Rows from block 3 of a small class-conditioned image diffusion model, named by matrix and row number. Rows with one number belong to one neuron. Each number is 128 + 32 x the weight over its row's rms, rounded and kept within 0 to 255. All counts start at 0. Numbers have three digits each.
After each neuron's rows are labels from the 100 images, of 14848 (inputs lightly noised), where the neuron reaches its highest value: "lies over" is the class under the peak. Only what is clearly more common there than usual is listed. The data: small charts drawn from random numbers. In brackets: how many of the 100.
# fc1: MLP up (model.blocks.3.mlp.fc1.weight, 1536x256), inputs 0-127
# fc2: MLP down (model.blocks.3.mlp.fc2.weight, 256x1536, transposed), outputs 0-127

fc1.467:125185124064131131101139113132184106089059108157081097175123095160152138139128159156117093126069137137165126101069172163130132124111172171115147119096157138155089091174161123174125142173155082111053142115132172160113125096114104109081139084175148135174180130151143179132117119159111152100147093104130157014112144133124114145056152140103150116143199129172132063086096128071076123128118
fc2.467:172113126129152139152098160130098121148084055180161123136104169130122111166131130108148092115126151137078092173138153156112108088089122162125141126117140187149090100078114117163125159148157192093102137120107191106126148118159099172138138135079145134195130171103208118132157125179033105151153089162162104045104146147138141195204167113143144164097104145212125090102139129120091115114107
lies over: data marks (95)

fc1.176:194136147187144100145123108101105160058096148166148089110126159152108183080125172063117118126146173170160131151171170134116107126141093222112160134129096147153186104152124117074163128149154158106162132109127077176142128130123109149155138091127077135138099118118143157155082126067167167122138102100138100180111141075121107143082145154144168025113130121143154083143149103155094128093122
fc2.176:095182112105197141154099167113109090147086118143085147116075145134059144166079154151057136149115188162104148120129194134131070152136139153096112097055112113136123109152164092133111138087144099089148145174149107076138083157079116126136148161128085179119117172100171157194153141105150100094083175113115097175138126135182091189156150112113190213132130067083141123162174128187100144061090
lies over: data marks (76)

fc1.281:181149165152153113132068094156127142093148151107166081111129123078091196080113143152124105075134111180159134133144146107133125153137123124146159135129108138106147138099119145155074099225102111125083127156111134113117100119152189155113144129112245165183192093107095181136149108184116122133149124111098112095110132169151086119118144121117122141112154164183149110085137141134194148123153
fc2.281:100186163151124119111129129088185124172162167131085117145092073113190135187105106158112150120094091162099137159116137135142106126074162162141177125146139161126098105123145205165143099126107100119109115078132128130162096101132065155118072136107184103182188152157075089179106148207121127130110128134168107129132095139129036125117150161131080147095120108195135084131088123127207167115109
lies over: data marks (77)

fc1.360:131184132145080141161138099156000159130106121151106213099111135039125134112177113135127210156131105133107113142169164114150142142150154136078110144153098137129093149139124142139138166121119125136116131083152139113130114143130130126111153115085078134095101212177121104149077146129146125015122109146221152113173107115161089115099135174156112136139118110149110126123114112152114166131092
fc2.360:152184124062190118161117152109196241128115076151089169148127122181092106132156140138121171087156131146097148127132115133126136145121077110085095133138159151120137147136188138130111155087125119120109109107156175156072118080146136169138166124142145135118084119119145153194177109115120164144176123160142140144031132095144076098114125187142127144096144113105150119094154151120131122114111
lies over: data marks (93)

fc1.296:104117040137121135136118089133130145125118161138194140079127174122115109119016104156039104164138132130149114110137130136188096139104139126171156130054170163132123148167156103137102119117221130101146155141117134115108141131123161032104153156113124125123116156107129145088117130163100153168113109084124140113147137101128056071119117112108168135115084103167154152152152085154126148170152
fc2.296:147133153083188105169149086176108230100105185087104089076181108050125160175099151106080156136146124085066148134077125173070119149056159097146090099202117146141154142149140088130112142149156164127092095168099134146112147109195085161164107090148084100145097157110099137100142120119125125174117137096132169172116126187156152115139125183124139093130145114123200108124139133174120111128087
lies over: legend (31)

fc1.637:150154126118125082105089154084139082134127124163177186124171123176133115094138124167091092167150119159128134142117119132124143084134182132121086139143143145110146135120120129114173108136137137163158103108118102098172158186125103136146117125130086109050135106171163132117120124128142164137115092074114132048140127132098142130123120153112162147071142096111143175100194111172087139132133
fc2.637:129120077110099110161109086150142197104123129122140118161165150149100153141138158097163156133148136154152099154173112110065114155120062118086119103112096099126139158138127106096157137099174121160121115096087184128135104120146167151167150138077071114030103144097185164122118109138142147150139125076167080101086117145114140114123143097130149096124115118103110149144137099176096127131088
lies over: data marks (97)

fc1.337:087160141088113139120149157098126157179157138123085175110142132167148136124140116138162131058101135027143138104152133103090147140119153129101129122107111117126136073193087105183121115122131170094145109129086116158131148111151183108144121005124034106035153139098167115105097124160127123145107086166132105138101134191137114132103091094120175126099144114121120086097147095107158151126128
fc2.337:129107114166132131083132131114103139065105124141165145155163135165084089103121113142128139158122167052116113160159088141097137136157050090109211147131141117077167095041132140158164124143113133100123092112136096129141118106188141142175171181117100123000128131166150141098189115170154077138137133177117153145122128106147091107156123147061204102133157143142166112109119157087112123162207
lies over: data marks (47)

fc1.460:149109060143091105112115065159107118155082099099154117142122123136145126118067169128117207163145131089167079123102121126176132126134127100099166022052165178136148135124152068141159105142255132082154138086152081149105120138135134076117089121130163129121110159156125167131122151162114173151162169112111140151100120123116092115078096117151123143153113139055125137154112122158097113162143
fc2.460:172161076102132106140151123166134120094116167121120118170200171109126116180114124149178198175191126110113099123155121153130094133107150069101127065117141078121140162146122196132125156132076146111159142152094087163142125108168108162094139106113124154183056171051095147088157163156118101202091141084106119137171122176136176119134081144082137101181110123128135118103127133165123077139147
lies over: legend (84)

fc1.289:168176157151156134153143142135124135132102146140056153136165104052191126099138080137095176138122151120128060135131097142158130157129166088122084144177133162125145175140120141126136102139142146133128129081108112127112099087104133144143152131022117171131154131076077096182081123107086147138105145129167147126124062099181118115108107171163179120151139170165140127097192129131181090131178
fc2.289:146137123086148137114108153129177175124148120154180062145121093145107126136093149118142148077076131136158196186101105123112135082115155145173070144150121149122146124138164150124146192137111089171135131085122142140143133130091084097156155142126078105132079159099130169139129145156117108118164142128065156137074112168125082146105100122110160120127066130117076106080139110170091122107074
lies over: data marks (97)

fc1.170:130084096136135154113131143116216094158127132139144125195129133134120112130099154143123210178160099125109125113086128134242121152147087101149162159120169128124135037166152051120149096123227102121131139070169083118139098146116139176149152110085129157163116104099166138147193136149158132118160116088132135147090165121114154053148129060168159119113080157098113126121133123140122125148134
fc2.170:092094070126099134105145153083164142111122158146113156176107139076185082161094134178249196159170121156137145145084127144071122138137141140101170128122155140099137160140148122129149130164097094122155145093112076138120090106124087135149138163108157150173148106122092168124164149130115130109145156123121106128069132174096177072149122130117133138173100129184091141069111138155130100130117
lies over: data marks (92)

fc1.675:090122122124106157165121111142063176133081163129067150178136140186138101135128137125122139096118144120098109115113110154135146158125146161182100138097063155143123153142127139107114120107132104111104130110131141137096121129062122165073174090255145134155124131180143134116159135141040116142154124177130127131181140097125142156116126103145128113103089126163084190145110138120141207104131
fc2.675:140183121097077115172086131151177195117107090105132134122094135122147126107163111111079143137091152157086179161115157135133104155103063081074138114124157166140129129163170156133114084074141067110109140126104117138131138165135141141115131151174137107098122176198094176194102180159181142112150147117072129104099156126122071132189133153073120128142084133104112171101114115070119100105102
lies over: data marks (98)

fc1.396:162151152132136147149216101141142127115080112135135082125156166098103227108110134099123107089139158124122147115080115111098131147125113145143144126106187124136161140212101128000140151091122160148125112104107136142126127197087166137133129090142094055134099130158021147124115133202128129124124126180106146129140128061115121120108107140130142134131086090105202109108105143101232150131217
fc2.396:141116123124106153146170112141099142128068115155138155150141127105083180113150111109132122120161162142167113102100131112197098116153142153090151161149117118123153157040090161037120136092146132127152054088115150158126086177078078148124090188124111098108094121073084118129163062243102094121106153176137133104116119105109136147083101097118131154135144081052152145164124216109166070111144
lies over: data marks (50)

fc1.555:161120106179111107062133092161085071158110123098148112166119120128110158174135159147151173127116149098156083091085136127118133105180134098111159011065151148113131130104134091148158112127191105106109129082169102146137116111125133171160085111096140123111110192119131099154153135143105131154169043114107126136112086147120084070170117161140126148171140148048148152136127130126123110176120
fc2.555:130148062137106121106174125196201114110126058154102136144165150111161130196139103147138202161194136091105111140157128149207109138173119097126140072138125078096146194140106194144116139131107127084156121150093108125119119140157112173110144114096145147167084136095100124079163160138139110172099164111101139129183150113140192141128097098105141132183177108172140136108147139194120083141078
lies over: legend (97)

fc1.526:195102094078120139117110119185043090154128071082163131120118115075115111150195133158146076115126149087133161056117132098187128123137122161165144091101118136131120151140142132122123184137103121199100142123107192148164147116115151125153148118032065115107127145132160163084056086147221130130131123096141131149138133189166156148116125111090081066147206087136144116104120151169093106097134
fc2.526:147116170084117099137104101169097208116100032034127101174165101102124130087148152118154206096108127144084086132109175173146118134079143153135161132128091136134141158147171111146100123091114160109138134163070132114160122079088136098067141144253093114129150110145127159141148161181097172169113093096115158116133104041139108040169072115129128116134071101123106135106117138128103088109135
lies over: data marks (85)

fc1.184:098098148148135137120134143192126126094154157151151075184115206123148091119151150148129175118158140136250075126105132131153128090060102124131120139107132114199152079111088063139160134096162167158128124080138243113138169060091095130140156138135130175121098113113184118127110150114126180082088140141076227141104152136160118094143112094138117120142117109129166148157135152110093130188124
fc2.184:159087152152147109139063157081068134116094105112108136108111197161136103171117128136154063098070090136013205155118149143105109117091147146140107149124118091061143140138131096118134130116130154076108115148152198144158091148159100150163136139134105076162077200155087063088114131089080103173113150091154136141149128153143159092136200121169131126131074126150144158111163103110110112122107
lies over: legend (44)

fc1.37:100102116113095153116079144122092112089058119096131048132156127107084114097143120184143121132132160133128140144145134135140102155072064154124116117166072134085155111169020145198109094137136106113144135141125119132148154139123086138126139075157116084123145122104041153095155109104115141106148124194130116104126116162161118136155141133138203149139150135134143123108162155115227176126100
fc2.37:161146125134110074136100130199145117129101090172173175196145118119135126156133141175111141105124117107077156178150131170106083105194178104158092083116186123104097172106157125153151110118133209089130118116135088148114092106129117149120150155141075083205162147160075119131093129136109167118126071152149153096110137093159144115152127140111197057105120100121151083092173122184196158098109
lies over: data marks (54)

fc1.647:162049108185116143118200127135153151105068130152124148118178066144114067156116077132087114141165168085111151064089106133083124149123170120161111165086083104186127174218134153152142145113134105120111137085133145132151165096163155135094131107141149154150130128070177141148103105133126169140127077120115175174108093153119131112091135111148074090139120176121146115097140115182112135198127
fc2.647:141098151099110138109158150167097102144086101123116084124205097121132182109143179104125182139103152136122143113145156187097150165128100137126169109126124106133154170084156140153131113199092148151158177158088132116105120116110099113061157110117129080134153131160172104148101134125140127093122092126122159072138125106136120133195144143127148151145168191108080149100157104147130091202126
lies over: data marks (42)

fc1.518:168102211154112093145110112116152000105113167159105158105146159101119146096139141133135140142155136124189118150129146127053109137107130162145145205010107140154139198106158103129177123135154082138110111159134117140097135087122115127091182079131130135136158130113163128166122112148121226112141108151108116120123155137131200076119116157127107126091145115136125159127126148116118159095092
fc2.518:139134167109130139130082127139112041150157096138119135141151146131140128146167174144163217127115128159078157142085137108167169123055096085135176132142163084169119125143131185114142114107131148213114145106134165131138160151095140147114112191112097081109123123143163102141107086137092135111123121121167101093064089190108071115109136124120134139123156142095107075106150131158139180117105
lies over: data marks (90)

fc1.476:171148112159087129101129101171106128104123121083118137090128147146078139096150163153193203037119137106110122153145124093171154087145057100131123135136132102168173204119119198146137132149169138178120160100110153135151157146080133158035098132138143132183145156098139133059171166150119079131117127105124176123087163104139090111146132064141156166176094102126068121087116143124138134117156
fc2.476:100116098204056106076117131109102106113114123146125202110146183186157114162144163173173081132112121138173158089068117074144129131133037098124150144110080092190142097153127144127113135138060139097135122145250120120106100099167112093139147122183134120142217063151138083144161122129120141161105093123129083139140120115169135070123087114137125141104071116175112122064162138119128098173095
lies over: legend (30)

fc1.124:137119135119150114134158137140138152177052143147125079132175142132119068141106133119150136117093158042132154150094150136126126130114100112147112099138139134156110137175119153184159141255147114165208108149176137174153131130161109111138141089126109121230105143127165123125129144134141126112121092168128139065119114129160142121111170133145136091151171096159114104119110136036255132159117
fc2.124:080148192159138154112150077145101118066024137139102132170162155136146153114166203103111135116111234101124122121123111136092126110131136135125114128084075159144142118118192130162127162142181164131140120072178108138147139135095147156121165141134085109255116134157117115091140141133115145147117113159148162104123126139133122167119150090111182108063094082170152106150123059126219118145100
lies over: data marks (67)

fc1.119:183100110206097123127134149111155127147115137114198151145127131131108096124129083134201103143143162059133135115097134178155133124106144133166125114100199090131149116103160065101217140136162177093117139107118117133149175065105129143135081031144142137107128112132154153136092128105120170136049151148110183185147134081081163095126076120142127157128167104158143088154108090103103160132089
fc2.119:119082136093101120128137093145147170117093089121078131104164154161178132104117130135144092115168136137114106107098135130119135157137135103123131095112113126156136174128171130113146083103098145091181138167078123100129102111137118105076167197059104060151092142118164100119126121110110141163152176132140132142112096141156090115196143170117153077127075143171161166098115180122127133171129
lies over: legend (31)

fc1.461:116113140164112054132022115146122138119166126136140129131167136133162166122166145227115128098135122125161112140152093117129118133106144174120114184137121140133069102115125153199105121085120143203141147154127114117129126104164058167108114093087137131111184128084122125106136139071152136148144110127132160107151101117137087125115116144144193147111107139104109070136130090111092147135115
fc2.461:101138108112123060091041107100097144142186146113125165136127179094106095119117104193162158110094075114075154096145144111133089146130107157101154141121141164144111130156130147198156173154164100171169118087158098122179168088151172131118173169170124114107142152110098131136108135102097123129140082129146111082092180084174114133059124114127206124142177166131105125096133082121099193142113
lies over: data marks (56)

fc1.160:122111124175116100126110186150130132148080120157151043164071137149106155119078126086093142128141145118133118128145110150134131104205107168129113153142082093149071125103112128054182111132130139176139138153119131157101054127158174114098112092125124203159101160162084162097158112122123142101133144160129121202101123072118150106119133144120098038132154170150085089107145169163079131113146
fc2.160:085156128111130064177069090175148108110068104136090109140081107110135136136161114112139145133115158129134151107163083142144151139071116140066109070121125062150078101143104168075138173131103116143152111124125211174118156126137111122142138185111118177188132107075094107166160204094109131124127138155127109199146188171125161135151160100079078200128141001136093115176173145148106127119108
lies over: legend (28)

fc1.252:153187135126117150138233132139138175165126139136127092091169126152156082091141159087126119121138103162113092093144133110118149155138096127122122101078123098155113160163148146118158148140132129144132147113143106169142182146162181144141117078109094121161062155088148076152075124042117121114130089146134128114102097130133117123118122139122146153136137129125153137112209168138044160133107
fc2.252:136160185126138123090214076083120133111139139056141133095138080084158107153172110107165131198141089117107118145079161153164156059112146133152117143150169075100137093098133108127129081129197094116081211144152114151101125164128105117171105132148138086158085097139117145106124158080129127130142108087094134134167060143180155114153089136127175093165123059147155138132077110117088071125140
lies over: data marks (54)

fc1.568:113139124139145123096045144143128107153089119093160126100164083119093121147112166132118096104117109142131154186142114147079138167200103103129141163138154129139123127246090147160088086161122160172119142133122133106158134132150084150129131125141077188150152113130176186096142111171153103116151141181139115114150145000156139131107150174134073096152153128138148097133116141189127131119184
fc2.568:105202140132116164153082140102130137144090093114110124139131088110163151135061110158095107130119084142121124160134135109150149115137180153131105131109145126141136128056136170168117151142077110149083165112138149103117125192095170129112097199058061168205129121115112117095150130097135147130066146140144142162083157146170095179082140187120105146099086101107161136167182127138118160101156
lies over: data marks (74)

fc1.509:124100114137101092116057100107138158054065114161144186131160119110125033149149093130148106124114133016133164142130082143110128144100115137136120167145248162135088159087079152190123118072084141127181126108128141090146152124153042151115103165128127171151078128112105113083118143167123137126109133220126127181141122112141107157106131151153143135114140187119086129162076153058154151175145
fc2.509:121096129117105157118086112190178154192067094161093113137145137119169131148065104145072134136102152102135107070171142139129145152124130136120104135117025149109060158182174112199122112125045158156136154120137104105146123124111151127138140153164119147144102097132113157058161150146095139094115128245142107196120102119129133142123145135100176099113107127098142151101130165133126131138135
lies over: data marks (70)

fc1.480:085113092132122146105014141110126098125165108072130145104177116080115219081151116159137110141161191117127120124135125146083117154130150134145154120127093120117128148187092108164073130140128140114176138111138113130080231095136133135151106126146107176099125137122106156115101137063155105152129142077137113149128146112148149143123122122140210156131124143135146094136107094143124142157094
fc2.480:104097122127141151079097133152086128121111106060166114144160094120176143167117133137089185125141177163080128159082148152143085165148102122162137162134139104185171186086094142191080124137091108105125148136145073144084093101121189107135101115130167195105202120161080088135112118091107117050108145112073179165117095128130192077108111134192157111120128140091128119153099223156143126124114
lies over: data marks (64)